A small masked image model, trained from scratch: encoder arch vit, 195000 training examples.
Rows from block 2 of the encoder of a small masked image model, named by matrix and row number. Rows with one number belong to one neuron. Each number is 50 + 15 x the weight over its row's rms, rounded and kept within 0 to 99. All counts start at 0. After the name is the row's rms in percent of the matrix's.
After each neuron's rows are labels from the 100 images, of 14848, where the neuron reaches its largest size: "patch colour" is the nearest of a few named colours to the mean colour under the peak. Only what is clearly more common there than usual is listed. The data: rendered solids tumbling over patterned floors.
# gate: MLP gate (encoder.blocks.2.mlp.gate.weight, 768x192), inputs 0-191
# fc1: MLP up (encoder.blocks.2.mlp.fc1.weight, 768x192), inputs 0-191
# fc2: MLP down (encoder.blocks.2.mlp.fc2.weight, 192x768, transposed), outputs 0-191

gate.165 081:60 26 38 40 57 43 67 51 50 59 27 51 56 72 35 65 52 96 83 62 62 81 47 55 24 39 46 52 64 42 45 38 66 38 61 17 35 64 41 50 50 38 35 68 48 63 49 57 29 58 30 55 61 74 51 48 54 46 24 51 65 61 20 48 55 48 30 47 47 54 40 39 50 80 50 53 53 56 54 62 77 44 36 61 43 56 36 93 53 69 39 41 49 48 43 42 33 59 48 75 65 50 48 12 35 65 49 49 51 84 69 53 35 24 39 59 48 42 53 70 45 41 61 31 51 46 56 63 61 55 44 34 61 55 68 22 66 73 54 37 27 64 51 52 19 46 33 55 46 49 55 52 23 38 47 44 40 69 45 45 68 51 60 28 35 64 63 73 42 61 72 19 81 48 63 21 37 59 71 28 49 39 56 69 74 46 45 56 35 68 59 29
fc1.165 081:30 44 72 46 45 48 24 48 53 67 51 49 17 31 54 33 72 52 60 24 54 33 41 52 56 68 17 49 49 63 35 56 78 43 72 74 73 68 47 40 51 55 52 18 38 36 44 64 24 39 37 69 51 49 32 48 59 32 53 64 34 45 61 47 38 50 84 66 76 58 25 42 48 19 42 58 49 29 38 41 55 56 58 35 63 55 74 30 72 24 42 49 40 42 22 50 54 49 73 52 55 31 82 75 30 55 57 61 60 45 51 39 66 45 57 59 27 64 33 23 71 62 48 85 64 43 61 58 65 62 56 43 36 42 42 50 38 16 43 69 74 27 35 67 41 44 61 56 38 71 43 26 54 45 57 62 85 53 40 56 82 46 34 56 61 48 25 37 39 44 60 45 43 72 43 68 57 40 52 46 47 38 65 41 62 24 61 52 40 57 40 63
fc2.165 069:64 30 12 50 43 37 79 84 56 47 40 31 40 52 19 81 33 49 61 69 59 73 62 59 40 37 55 73 50 35 67 47 34 58 48 38 40 50 58 63 47 81 64 63 77 50 62 35 63 44 53 46 61 32 58 47 38 53 29 54 55 46 42 37 72 62 42 43 40 56 65 37 81 73 57 56 86 79 46 63 34 40 50 37 45 37 40 69 33 79 49 33 63 59 55 48 48 67 35 42 55 42 33 47 20 63 39 51 58 60 50 29 47 52 61 39 27 37 67 64 26 44 50 21 49 63 46 51 30 66 61 31 60 58 42 59 52 85 45 36 51 42 59 51 29 58 61 64 62 04 34 54 50 44 30 45 53 49 47 60 23 62 62 26 09 61 71 56 46 65 45 51 53 47 56 37 53 55 72 31 62 61 47 45 43 77 69 51 56 30 42 30
patch colour: pink; white

gate.357 093:38 40 42 40 34 58 22 43 43 57 68 47 36 50 78 65 64 74 63 44 59 17 61 32 48 47 22 45 47 51 31 68 65 57 55 45 50 44 57 42 54 34 39 45 56 47 61 77 40 50 35 47 53 57 70 49 74 62 18 51 61 59 62 83 55 76 75 40 48 79 46 44 19 35 31 54 59 42 42 64 28 62 48 46 44 43 65 56 43 52 55 44 28 64 69 43 44 62 57 44 63 64 78 62 26 16 54 55 49 50 48 64 55 40 41 66 33 58 49 23 47 44 03 46 45 49 45 26 65 45 32 54 38 34 35 39 19 33 36 69 56 21 58 55 22 39 49 50 29 31 49 55 57 48 33 36 62 60 38 50 59 48 15 65 48 53 26 46 34 21 49 33 69 08 39 42 75 55 56 38 50 74 53 31 52 54 56 73 35 63 34 58
fc1.357 091:66 52 55 60 47 85 32 32 43 58 55 00 52 50 73 66 49 29 53 11 68 50 50 62 73 42 51 51 40 58 68 67 27 43 37 35 40 16 46 82 57 37 40 40 52 58 57 51 44 44 31 41 37 42 63 79 46 62 55 49 29 49 41 55 54 58 55 47 68 18 49 61 53 35 41 45 28 46 38 53 72 70 31 33 66 55 55 56 52 41 72 38 67 53 57 44 66 61 58 54 41 50 71 53 36 59 48 55 53 29 66 63 70 65 42 34 62 81 45 51 45 35 45 42 45 41 76 34 43 35 21 40 56 40 36 72 55 45 55 56 68 28 40 40 24 27 54 33 42 76 69 64 59 66 46 54 72 37 40 45 45 44 36 56 46 47 60 41 74 41 31 58 47 51 11 50 57 25 34 64 49 63 38 38 04 71 62 36 48 62 47 65
fc2.357 095:56 59 59 50 48 62 48 32 34 67 45 46 34 53 74 81 45 27 23 57 15 44 45 30 65 20 48 38 64 50 53 51 59 39 25 51 59 42 42 49 71 63 15 57 41 71 43 45 43 61 82 46 42 51 23 49 38 33 63 43 41 54 32 40 34 49 21 39 27 47 30 50 80 30 29 41 12 49 74 59 44 28 50 27 53 30 72 89 81 50 28 50 19 38 49 60 42 47 92 30 46 52 39 68 57 68 36 59 54 52 50 52 27 34 62 41 59 30 39 64 60 44 67 37 45 65 15 60 32 42 53 63 36 39 64 42 58 75 44 64 62 53 44 29 36 27 37 55 31 54 59 51 44 62 64 43 52 54 62 57 60 36 45 70 52 44 55 60 39 60 59 62 58 51 42 55 38 56 33 48 42 51 44 31 26 32 66 28 41 75 49 44
patch colour: brown

gate.671 132:78 45 39 57 17 32 70 57 52 46 66 71 87 78 51 48 44 51 62 56 48 22 72 65 31 29 62 38 40 78 49 61 47 76 47 52 40 63 27 86 58 55 27 74 27 58 39 69 33 69 45 47 54 41 42 41 41 49 61 57 56 46 74 53 50 41 45 40 51 80 37 61 44 41 75 24 26 53 47 60 35 49 56 62 63 38 39 45 66 30 29 50 62 71 74 64 35 89 73 55 58 58 76 40 44 62 75 66 55 49 63 42 65 44 40 67 26 92 55 48 55 24 45 66 52 42 57 62 40 54 46 63 49 30 53 65 54 69 52 58 74 52 40 37 49 60 57 15 54 59 32 46 35 46 34 54 51 50 60 46 59 59 63 54 40 57 67 53 37 47 57 74 40 75 74 46 47 44 34 32 56 57 48 47 33 79 47 71 17 34 43 49
fc1.671 096:46 69 61 46 24 80 48 72 36 38 59 68 43 38 68 21 52 42 53 39 87 32 60 12 30 58 58 24 45 52 29 68 81 62 48 49 41 55 34 59 42 40 66 67 51 61 51 75 64 58 63 57 47 66 33 58 38 23 63 51 29 37 63 34 51 46 55 64 53 66 70 65 55 64 34 30 44 49 57 63 45 28 39 49 87 25 50 27 55 48 21 56 44 47 51 48 54 51 66 49 46 56 45 21 65 65 59 49 48 64 41 17 51 68 40 52 54 78 34 43 35 73 66 50 59 49 54 32 56 67 62 38 50 58 41 59 40 57 19 58 62 50 33 58 36 51 35 31 21 57 44 53 50 45 74 47 47 55 50 31 63 36 50 31 31 51 68 33 33 72 66 62 83 72 71 32 44 15 41 42 46 61 45 22 58 35 58 40 19 51 49 59
fc2.671 132:44 59 50 47 72 53 45 41 34 85 69 29 61 15 59 49 56 97 63 57 69 76 47 78 29 67 44 71 51 60 62 42 54 31 68 71 35 83 25 55 30 50 65 30 63 20 36 60 55 51 85 61 13 59 51 33 65 60 68 55 56 36 54 49 30 47 76 44 47 40 64 64 82 57 56 44 69 55 32 64 23 39 51 50 38 56 66 29 44 63 60 42 65 48 35 44 61 73 41 59 59 33 42 78 33 40 37 55 45 50 46 42 17 48 52 44 61 44 49 45 54 49 50 55 44 67 37 55 53 49 63 54 35 44 53 48 61 29 21 49 69 71 68 45 42 52 43 76 75 62 59 63 52 47 68 26 60 27 37 36 47 46 65 16 59 48 39 50 72 42 38 62 44 62 45 49 42 53 41 50 29 37 58 51 38 70 24 38 19 56 38 48
patch colour: green

gate.623 096:70 32 42 39 49 46 21 47 65 61 58 49 59 61 65 51 44 54 52 40 40 37 39 29 41 49 57 67 20 54 48 62 50 62 69 44 63 48 39 55 43 79 34 45 46 59 62 68 29 26 61 65 33 58 72 35 60 29 60 75 47 45 60 53 52 67 52 42 42 55 51 58 51 59 12 60 67 50 64 38 56 37 35 42 34 73 52 74 46 29 33 59 71 76 69 68 77 36 25 53 34 65 41 60 53 71 02 40 57 52 36 22 15 50 54 66 79 33 30 52 41 50 62 44 40 43 59 27 68 42 77 30 36 51 62 43 23 26 45 63 40 75 49 51 53 28 76 17 36 25 42 47 79 32 52 47 52 43 53 57 55 51 56 47 39 44 46 55 61 34 38 64 25 14 61 34 48 64 33 34 55 55 68 47 50 31 46 38 38 32 59 39
fc1.623 100:56 07 61 35 39 36 38 30 76 62 42 31 72 63 44 51 43 54 45 61 48 61 41 39 56 24 53 40 32 47 35 53 49 51 97 52 67 53 57 40 78 74 40 62 55 52 69 46 56 33 35 27 35 77 56 93 66 41 35 69 48 47 56 53 16 63 51 42 64 61 42 64 59 66 48 19 58 63 47 58 49 42 45 72 78 47 55 59 38 59 37 54 52 53 55 56 59 40 31 48 20 76 56 37 50 76 30 65 38 32 43 51 40 32 61 67 58 55 66 68 36 57 77 46 43 48 42 62 65 52 63 61 29 37 42 56 45 43 46 19 48 89 45 30 41 46 61 52 51 19 50 46 45 57 66 36 54 59 69 47 50 55 85 39 41 31 71 54 47 68 21 62 34 51 38 23 45 46 21 40 43 55 59 39 67 28 50 66 41 34 32 67
fc2.623 101:40 53 54 19 65 18 45 34 37 57 09 42 50 64 50 39 43 18 50 45 45 48 45 58 57 36 51 44 46 31 53 50 43 69 53 34 73 48 69 22 57 31 59 55 36 51 50 58 56 63 49 60 64 47 52 69 40 64 64 79 37 51 74 26 55 34 68 60 64 65 63 43 14 44 70 46 47 33 47 62 66 62 66 75 63 33 48 62 43 31 32 59 69 71 54 37 51 74 46 43 59 85 30 29 30 47 57 45 70 64 84 78 66 54 44 35 59 57 35 17 51 47 11 39 76 27 53 63 55 40 61 45 50 61 59 73 57 40 28 78 38 51 54 34 60 40 46 61 39 23 40 53 51 61 54 65 65 54 71 38 55 37 78 35 71 60 51 60 46 63 55 53 74 67 39 36 61 48 46 61 44 53 48 64 23 69 26 45 73 57 47 68
patch colour: pink

gate.354 109:55 83 44 35 59 53 56 71 47 62 62 98 61 57 84 52 65 67 66 38 41 39 59 42 44 42 48 37 37 53 39 34 35 65 36 49 52 45 54 26 76 48 61 53 54 49 55 53 80 36 32 38 46 60 35 17 26 34 76 36 63 41 52 71 56 66 65 70 39 66 54 42 53 47 58 42 34 48 18 37 05 72 80 35 59 59 51 55 44 43 47 54 30 50 54 41 37 64 41 69 21 26 29 37 45 35 50 30 56 32 53 36 68 32 34 46 38 57 52 20 51 56 25 61 87 47 51 60 35 52 63 45 50 20 66 32 64 38 61 36 63 55 27 48 58 44 39 44 51 59 54 38 36 51 56 66 37 45 66 61 40 43 48 69 59 39 49 58 57 33 47 66 39 49 66 00 49 40 36 35 65 56 51 48 26 61 64 62 70 75 54 52
fc1.354 099:35 71 68 33 52 44 61 29 67 71 82 62 19 49 56 53 58 58 55 58 51 60 40 45 44 68 63 47 45 58 48 69 33 66 37 50 40 35 44 25 58 26 44 56 68 11 55 72 51 49 50 40 57 62 40 54 59 41 79 48 71 43 40 59 32 79 59 41 45 58 69 58 45 57 68 46 43 36 38 75 62 53 58 61 75 48 41 66 69 44 24 60 31 40 30 30 29 44 55 41 53 44 69 37 47 41 37 60 12 31 43 37 70 32 49 38 21 62 48 29 41 64 39 35 68 46 61 54 63 54 71 37 49 24 45 65 36 65 91 40 65 16 32 66 57 71 34 54 56 45 77 65 71 36 50 47 49 39 56 58 37 38 59 46 78 45 69 57 85 32 35 39 30 31 39 36 49 38 61 33 67 42 51 52 24 67 49 56 84 57 46 52
fc2.354 124:65 34 62 34 09 26 52 16 66 68 54 28 40 67 27 34 59 38 56 58 57 59 55 46 53 89 50 46 52 28 58 54 65 84 48 65 58 43 69 49 23 31 57 52 33 62 48 36 25 53 67 80 57 42 49 56 79 66 37 80 32 68 27 17 24 51 41 17 42 50 61 79 63 46 45 59 59 41 75 67 65 34 32 56 59 31 52 55 46 50 59 67 36 63 55 53 40 55 37 41 64 50 65 45 48 39 56 85 17 44 57 60 50 63 80 53 50 49 40 68 52 54 56 62 23 47 51 44 49 81 44 53 41 74 39 34 52 74 67 46 66 42 74 49 58 48 42 57 44 44 45 55 63 45 51 34 33 36 36 59 47 39 43 22 48 54 58 42 54 60 53 38 61 49 32 66 24 54 84 42 37 35 52 37 55 26 50 49 38 36 57 70
patch colour: green

gate.651 096:58 55 28 30 52 52 47 39 57 27 45 21 50 61 54 31 69 58 70 46 41 42 37 66 45 65 41 41 68 65 44 56 67 39 52 26 20 36 61 49 52 50 60 64 31 60 31 53 40 50 85 59 72 39 26 58 44 44 54 64 41 50 60 65 06 62 37 46 53 71 23 56 28 45 45 43 40 15 37 42 23 66 62 51 49 58 58 54 51 30 29 55 60 49 53 30 32 84 73 44 58 97 70 38 53 38 50 57 46 44 38 58 64 60 48 20 53 49 42 45 17 22 61 68 14 58 48 43 51 08 63 53 38 45 39 52 27 38 49 58 68 59 56 50 50 17 31 60 32 71 37 54 39 43 39 37 56 62 56 62 46 81 48 51 56 37 46 80 45 53 49 59 33 76 71 60 44 54 50 53 45 66 46 63 22 40 62 50 45 35 65 48
fc1.651 094:81 50 49 38 44 47 28 39 46 40 50 44 42 47 42 31 77 63 65 44 52 37 23 82 62 66 51 59 61 43 43 54 65 43 52 44 38 51 69 46 51 55 63 46 61 58 18 53 50 39 39 08 82 54 27 59 69 40 58 54 65 30 46 60 26 21 40 53 51 88 37 63 46 38 47 46 47 54 64 53 19 47 50 57 54 58 76 58 54 25 53 22 77 78 51 26 53 41 49 28 22 51 44 52 48 48 43 54 59 42 62 53 51 54 51 32 61 62 39 65 43 56 54 59 29 40 48 62 37 43 54 40 31 41 23 40 50 34 18 64 87 62 54 44 54 23 27 36 46 38 32 31 38 75 32 30 72 49 37 56 41 82 72 56 46 27 46 61 44 67 30 67 18 58 59 64 28 38 40 59 37 57 64 75 37 77 69 42 45 52 64 53
fc2.651 104:75 37 44 30 34 21 56 69 45 58 30 47 37 59 42 52 50 64 40 40 34 84 56 45 60 38 54 79 46 56 39 42 35 49 55 43 48 52 71 55 45 36 53 65 50 70 51 24 52 49 67 49 34 35 46 63 59 56 46 41 70 27 44 63 31 32 25 48 82 61 13 28 44 34 57 26 43 44 43 48 54 58 44 36 64 52 52 89 49 31 75 23 48 35 52 23 47 34 39 40 54 41 62 41 44 32 48 70 51 55 44 75 59 22 56 48 71 36 43 40 61 35 64 50 19 43 63 52 58 67 75 18 60 25 32 52 46 45 56 35 60 44 47 28 40 38 47 49 48 33 69 43 58 57 50 55 70 52 58 56 40 44 54 55 73 43 20 47 60 48 18 50 33 35 38 53 36 17 46 22 47 64 53 58 47 77 84 07 65 60 57 71
patch colour: pink

gate.539 109:15 66 56 43 45 55 29 73 60 32 61 66 47 26 28 59 81 58 77 38 27 67 54 73 10 59 40 44 59 37 42 39 78 54 64 65 54 44 78 44 53 42 73 46 64 31 48 67 48 43 52 49 76 59 61 54 42 64 36 61 52 58 40 24 57 65 57 68 48 53 43 45 56 41 47 79 78 61 62 39 26 52 17 49 44 62 35 49 40 35 75 41 70 54 58 62 41 58 05 45 71 56 39 51 46 92 68 64 54 64 47 55 60 49 48 48 33 46 54 46 59 55 49 45 35 50 58 46 69 70 31 42 49 52 38 40 62 50 33 33 29 51 73 70 51 40 68 31 90 62 31 61 61 44 63 62 49 50 27 30 61 44 71 53 09 69 46 45 43 62 45 43 61 56 77 27 66 39 59 51 44 50 52 68 50 55 57 77 35 54 63 41
fc1.539 106:55 61 39 41 70 04 83 33 19 47 46 45 23 58 43 81 43 40 32 57 49 24 54 37 77 33 38 36 53 53 55 55 53 28 29 31 44 58 50 51 22 64 45 42 37 56 59 42 38 71 74 50 63 47 47 42 57 18 55 46 66 64 71 36 33 40 34 40 59 64 41 37 56 40 27 35 34 44 72 64 58 78 68 50 52 26 51 51 65 47 41 64 36 57 44 59 43 53 63 24 28 40 63 47 56 35 72 37 19 49 60 36 51 26 55 49 68 63 52 42 45 54 71 53 58 35 41 44 31 24 57 50 52 55 48 78 26 93 70 47 69 45 40 46 79 54 32 61 32 53 34 53 39 73 33 32 41 54 37 43 33 48 60 74 76 18 37 59 40 60 51 62 56 41 50 58 64 46 40 58 34 52 50 47 79 45 68 25 47 34 46 71
fc2.539 114:70 27 62 37 78 44 51 27 29 51 51 58 37 70 59 65 73 88 68 57 33 72 32 73 54 71 56 20 46 49 50 40 81 37 62 46 40 49 30 55 50 45 69 25 36 40 44 25 62 37 55 65 52 56 51 60 50 50 35 89 50 61 36 33 43 55 28 37 71 39 32 37 60 71 56 77 32 61 76 47 54 47 51 39 62 60 30 34 71 36 46 56 54 56 38 45 18 41 39 54 45 50 42 52 55 61 44 62 49 56 41 37 59 21 56 44 36 46 19 70 65 68 48 52 53 66 88 59 39 48 69 60 33 58 49 28 39 84 56 36 39 65 65 41 57 39 60 73 87 60 52 38 79 61 42 52 28 60 46 40 59 33 46 61 41 56 40 51 35 83 50 48 52 66 65 31 51 55 52 39 69 45 58 65 41 37 52 53 02 47 51 49
patch colour: pink; white

gate.276 104:51 34 48 23 43 52 57 27 43 79 64 75 35 67 44 36 26 67 44 40 21 67 58 44 57 51 38 56 42 51 47 35 37 65 60 35 61 73 56 54 52 69 32 67 33 77 47 46 49 50 58 49 47 55 41 61 40 40 67 55 49 75 61 47 57 18 22 71 84 36 35 48 61 61 43 52 38 31 38 43 28 41 48 45 40 61 42 47 35 58 26 59 50 52 03 70 54 46 37 58 55 67 37 54 55 44 43 66 70 78 41 60 63 53 36 69 67 58 69 67 70 50 59 39 68 51 62 67 49 47 54 46 65 47 14 06 47 26 34 67 45 57 40 52 52 32 75 27 38 32 39 55 61 49 47 56 45 45 35 64 35 43 33 35 30 40 68 22 45 10 61 45 37 59 59 52 47 61 51 53 63 28 50 61 33 67 52 20 61 67 20 74
fc1.276 106:57 53 48 56 41 17 61 49 60 33 55 57 57 14 53 62 61 20 38 55 61 36 34 57 38 35 60 37 68 51 46 38 47 62 52 79 64 38 43 67 68 38 39 47 53 32 51 44 44 68 69 45 42 23 55 39 56 49 41 22 39 32 57 70 42 69 67 30 40 67 56 76 41 62 52 49 74 50 47 54 68 27 21 43 71 39 64 27 62 47 55 39 59 53 78 16 39 50 58 60 20 45 56 48 59 34 32 42 49 38 75 32 46 77 58 50 15 48 49 40 78 36 62 38 34 20 30 55 50 34 43 34 51 38 63 77 69 55 59 52 55 23 47 49 54 84 37 42 67 74 56 38 40 50 64 45 61 51 75 54 48 48 60 47 64 26 10 53 46 58 47 53 66 33 48 76 62 48 30 76 62 74 36 36 65 31 49 80 43 62 58 52
fc2.276 108:54 67 70 56 50 37 63 49 65 28 47 22 54 48 72 53 69 34 63 59 72 12 34 47 39 50 52 31 50 36 33 45 56 54 50 62 44 37 64 50 55 34 45 42 60 47 31 50 38 69 50 44 62 33 57 58 50 65 35 43 42 31 64 79 47 73 63 27 43 72 59 81 51 51 45 60 93 59 54 59 72 54 35 41 56 40 50 41 40 36 76 52 60 41 91 16 49 62 48 71 44 45 56 55 28 56 69 18 31 40 55 27 43 55 53 31 28 52 59 42 55 44 58 56 30 50 48 43 50 43 51 36 32 40 69 86 61 65 57 27 50 46 58 58 51 71 35 40 75 61 63 60 33 44 51 38 55 43 49 30 69 65 52 63 58 57 38 84 66 74 32 66 74 23 42 37 32 39 46 51 55 90 66 13 63 26 59 64 36 46 66 49
patch colour: grey

gate.284 095:75 39 55 48 55 40 54 34 22 55 47 43 55 44 65 50 46 64 53 38 93 45 69 16 64 68 61 08 63 49 63 35 63 65 42 54 49 52 64 79 51 39 42 46 50 61 65 40 44 54 61 40 42 37 24 51 52 93 50 28 74 30 51 57 18 62 43 44 25 57 60 52 58 51 62 33 41 72 36 39 39 73 50 47 70 53 48 55 22 63 57 25 54 67 17 72 49 38 50 31 65 57 57 46 29 38 92 72 44 38 47 53 44 64 79 62 43 14 55 45 44 45 57 34 73 39 48 51 40 45 66 65 51 46 62 50 39 63 41 33 64 53 90 59 63 44 29 47 59 34 69 59 32 25 49 44 40 52 54 72 71 49 35 55 43 46 39 50 76 41 37 53 27 64 51 61 51 62 40 67 45 41 62 40 43 35 62 68 32 32 48 27
fc1.284 087:63 27 69 55 66 67 57 45 38 46 29 62 43 59 62 54 52 37 32 38 33 51 53 51 71 38 72 65 66 41 43 62 45 75 48 58 40 64 52 34 52 75 56 99 70 27 39 56 57 45 53 50 63 42 72 36 57 84 41 42 57 43 34 23 40 54 45 55 51 31 74 33 56 39 47 47 60 48 29 31 74 29 59 57 74 65 59 58 43 54 56 40 37 45 43 60 31 71 68 54 48 47 71 62 43 51 53 24 50 80 23 57 35 49 43 49 83 63 47 43 45 46 37 23 38 47 26 59 22 37 43 68 52 33 49 30 39 13 40 61 32 42 71 69 56 69 52 43 48 42 35 63 60 62 62 41 20 55 49 48 49 55 34 48 54 55 43 33 57 46 59 53 70 49 42 20 31 31 48 80 43 46 78 27 99 40 53 53 58 50 33 50
fc2.284 094:28 62 46 74 56 31 36 33 46 48 40 39 14 57 56 59 61 41 82 32 52 31 67 75 41 60 45 69 49 64 32 49 72 73 47 51 52 26 77 47 38 43 67 63 40 56 19 51 75 54 49 44 41 47 58 56 52 61 53 44 79 50 58 59 39 69 46 52 44 64 66 35 34 32 56 47 40 59 38 27 61 47 54 32 51 51 55 65 40 39 52 46 25 36 89 41 66 78 71 64 60 76 45 68 65 45 54 51 20 37 43 42 35 65 40 21 28 42 49 41 45 65 45 46 62 44 70 48 67 34 54 88 67 51 69 47 16 53 41 42 55 51 31 80 76 33 58 51 51 85 37 40 55 84 56 31 55 48 46 42 24 22 40 42 54 78 58 68 37 59 35 42 59 52 59 38 58 65 17 46 61 59 48 61 42 60 51 30 42 51 45 31
patch colour: grey

gate.61 090:56 59 42 09 59 72 39 72 35 39 58 48 64 48 66 58 41 56 63 51 72 53 70 41 39 45 76 53 45 66 39 38 22 23 65 42 32 39 59 67 62 51 38 55 57 33 25 49 42 65 39 37 38 56 75 52 43 32 44 56 58 36 72 55 68 28 37 40 46 73 29 26 68 36 55 48 24 26 54 29 26 39 74 55 22 34 43 35 49 33 28 37 42 22 51 56 27 68 56 46 72 50 47 35 47 59 82 34 57 48 46 29 68 43 48 56 51 56 46 65 44 32 63 78 70 52 46 50 77 68 52 67 67 58 60 40 33 48 47 30 41 54 46 58 61 66 59 46 51 85 47 60 48 51 25 34 65 33 72 57 64 81 50 40 52 48 41 72 15 52 60 51 52 31 49 33 64 26 71 30 53 53 23 50 54 63 60 67 65 49 79 27
fc1.61 096:27 80 74 61 39 24 90 41 38 62 59 53 27 68 41 47 74 45 52 58 20 52 27 56 44 59 17 40 71 24 55 70 83 75 32 49 70 46 72 38 25 48 54 31 56 48 40 42 78 68 56 57 58 58 32 47 72 56 55 49 27 78 36 56 61 67 59 71 61 34 60 45 36 72 24 55 73 68 37 62 48 61 21 52 76 67 55 70 64 54 71 70 64 74 50 46 59 37 58 61 14 47 53 54 41 40 36 42 72 60 52 59 36 63 44 54 36 32 57 41 49 47 55 22 40 61 42 54 32 50 57 38 60 43 61 55 56 58 73 65 49 54 51 37 55 45 50 61 66 35 44 60 30 52 55 61 42 85 43 47 41 15 58 52 54 43 57 60 69 43 65 65 50 51 50 49 64 51 34 77 58 34 65 85 39 64 60 35 40 63 51 39
fc2.61 106:47 83 34 46 71 62 53 64 38 31 34 43 44 34 39 70 41 57 50 48 57 46 52 69 38 25 55 50 61 55 55 30 56 30 50 59 67 38 72 76 82 57 29 25 40 53 17 51 64 54 34 66 41 69 72 14 12 18 22 28 58 76 62 53 18 25 55 43 79 68 39 16 56 51 37 40 40 62 52 43 47 46 41 38 30 56 57 54 40 57 53 59 67 55 67 69 47 43 16 43 51 41 51 54 71 39 78 45 38 46 50 32 59 70 57 42 55 45 39 54 38 66 40 51 22 61 71 52 76 63 27 47 51 53 61 48 46 73 56 42 47 51 54 48 71 58 35 35 51 58 35 48 56 53 48 45 45 56 64 65 66 43 55 58 53 62 57 60 50 47 39 46 61 55 42 19 51 55 29 30 21 43 62 50 66 67 45 17 17 72 39 76
patch colour: green

gate.763 102:51 45 34 94 30 72 72 64 41 59 38 62 34 65 77 66 45 79 72 28 59 59 48 64 71 42 64 53 45 50 15 59 69 56 50 83 35 44 46 58 44 47 42 66 39 78 14 49 58 50 37 44 38 38 39 51 70 49 42 70 66 70 54 53 44 56 55 38 44 58 61 74 59 66 58 66 39 69 90 56 42 22 52 67 50 31 31 63 66 57 42 38 37 59 47 67 42 47 40 78 42 51 34 42 38 43 50 57 51 62 53 69 47 72 64 45 53 28 56 49 55 44 50 23 36 38 89 49 64 49 38 61 61 37 51 64 52 38 74 25 23 16 48 49 37 28 71 59 38 60 68 37 40 34 19 81 55 31 51 44 54 39 53 61 41 39 63 68 33 43 68 46 55 26 43 57 33 53 66 42 57 35 57 54 40 60 26 54 46 26 41 63
fc1.763 098:39 39 41 55 32 56 68 77 41 62 59 63 49 76 62 67 62 66 59 44 50 35 51 55 59 63 55 59 82 50 32 43 47 38 22 99 39 42 62 56 37 13 46 52 32 45 49 45 46 74 53 34 45 25 54 65 45 56 27 64 33 49 61 36 31 51 46 25 65 56 43 76 45 36 38 73 59 41 77 50 32 38 66 47 38 51 57 70 30 49 67 32 16 51 56 70 71 67 25 43 18 44 74 29 48 51 61 41 33 39 58 58 58 69 36 51 20 58 63 40 67 49 31 20 46 32 44 48 56 43 24 33 48 42 48 83 46 62 62 44 33 47 59 47 36 37 56 48 64 55 58 49 24 02 38 47 35 42 71 52 45 35 57 52 54 62 51 49 51 41 81 43 35 68 45 51 37 50 25 37 36 35 25 48 54 50 54 49 42 43 58 60
fc2.763 104:41 61 06 57 28 28 43 37 40 51 44 62 57 53 42 26 39 26 54 71 52 35 53 50 35 27 93 59 54 46 63 66 66 66 50 55 48 60 40 33 36 72 23 68 75 58 69 52 60 54 63 62 69 46 44 33 64 56 55 44 55 42 24 91 63 67 61 45 37 47 60 21 62 39 50 39 40 43 43 59 32 66 51 42 59 64 48 26 55 70 34 37 80 81 50 39 36 41 62 57 58 37 60 66 81 38 36 27 42 27 55 64 41 58 54 62 66 55 45 52 47 47 48 69 55 54 32 33 49 83 54 62 69 46 46 43 37 58 69 49 45 65 40 46 35 33 45 56 56 78 62 52 65 90 78 18 37 52 32 49 45 75 62 51 31 56 25 28 44 67 38 47 41 45 55 58 57 26 63 74 30 36 31 34 41 37 48 44 48 30 50 40
patch colour: grey

gate.592 090:60 48 48 69 77 33 42 75 33 62 75 34 32 48 61 47 53 49 76 47 68 31 71 47 41 61 44 57 78 63 61 51 58 48 31 59 21 70 67 42 67 27 36 62 40 37 56 55 41 21 35 73 44 45 80 44 45 61 33 45 52 42 45 85 50 34 86 60 51 54 35 52 71 63 51 46 41 44 46 35 69 39 23 59 63 63 34 50 30 57 57 17 51 55 45 57 74 21 49 61 62 48 22 59 59 55 68 65 45 55 27 35 45 20 42 37 69 49 72 56 71 55 63 72 78 24 71 47 41 65 57 48 45 84 66 60 53 29 47 60 65 50 68 49 40 50 60 61 48 42 40 39 32 49 21 33 43 54 55 62 45 30 61 00 52 46 59 56 77 51 59 28 40 43 38 61 51 54 51 38 48 51 77 47 57 48 49 52 67 34 26 42
fc1.592 088:29 40 65 50 63 65 36 54 45 24 59 73 55 49 50 59 64 39 38 58 24 63 55 47 38 48 67 54 18 26 19 73 34 67 68 67 50 63 59 57 52 64 54 28 41 61 43 33 63 66 53 53 20 62 41 41 41 30 59 35 58 54 43 43 54 67 78 68 27 28 77 42 22 50 59 67 57 50 39 57 23 49 76 61 21 69 68 67 45 36 51 37 60 64 48 44 51 49 39 56 31 34 66 41 43 47 23 37 74 76 32 68 61 75 60 31 28 45 25 53 37 57 50 32 29 40 16 59 67 60 77 61 52 18 46 55 71 61 42 54 22 44 53 34 31 51 37 32 70 62 50 54 66 39 56 39 62 38 61 62 74 66 74 42 36 44 53 57 40 74 42 62 53 63 46 59 46 47 44 34 62 59 32 77 53 44 44 69 21 63 63 59
fc2.592 081:36 63 59 84 80 52 40 46 38 45 67 40 51 75 66 49 70 32 55 46 46 42 52 59 63 55 68 32 47 47 68 58 38 67 34 49 32 40 60 59 56 45 58 64 52 85 69 36 30 52 47 53 40 41 14 45 65 53 65 36 60 73 51 56 69 53 66 46 12 52 61 56 60 39 68 45 66 33 45 32 54 41 41 47 62 91 71 17 56 58 32 59 59 59 32 31 50 55 32 23 69 30 31 60 75 56 70 60 61 72 37 74 34 52 40 50 56 75 57 36 78 68 64 65 14 42 67 46 65 58 36 34 62 67 55 46 44 71 47 56 35 40 60 50 39 38 47 39 22 53 36 58 50 70 44 28 71 36 79 26 51 58 41 09 52 58 57 69 68 42 60 46 67 43 52 35 60 71 59 65 52 38 78 70 59 55 50 63 59 42 45 50
patch colour: grey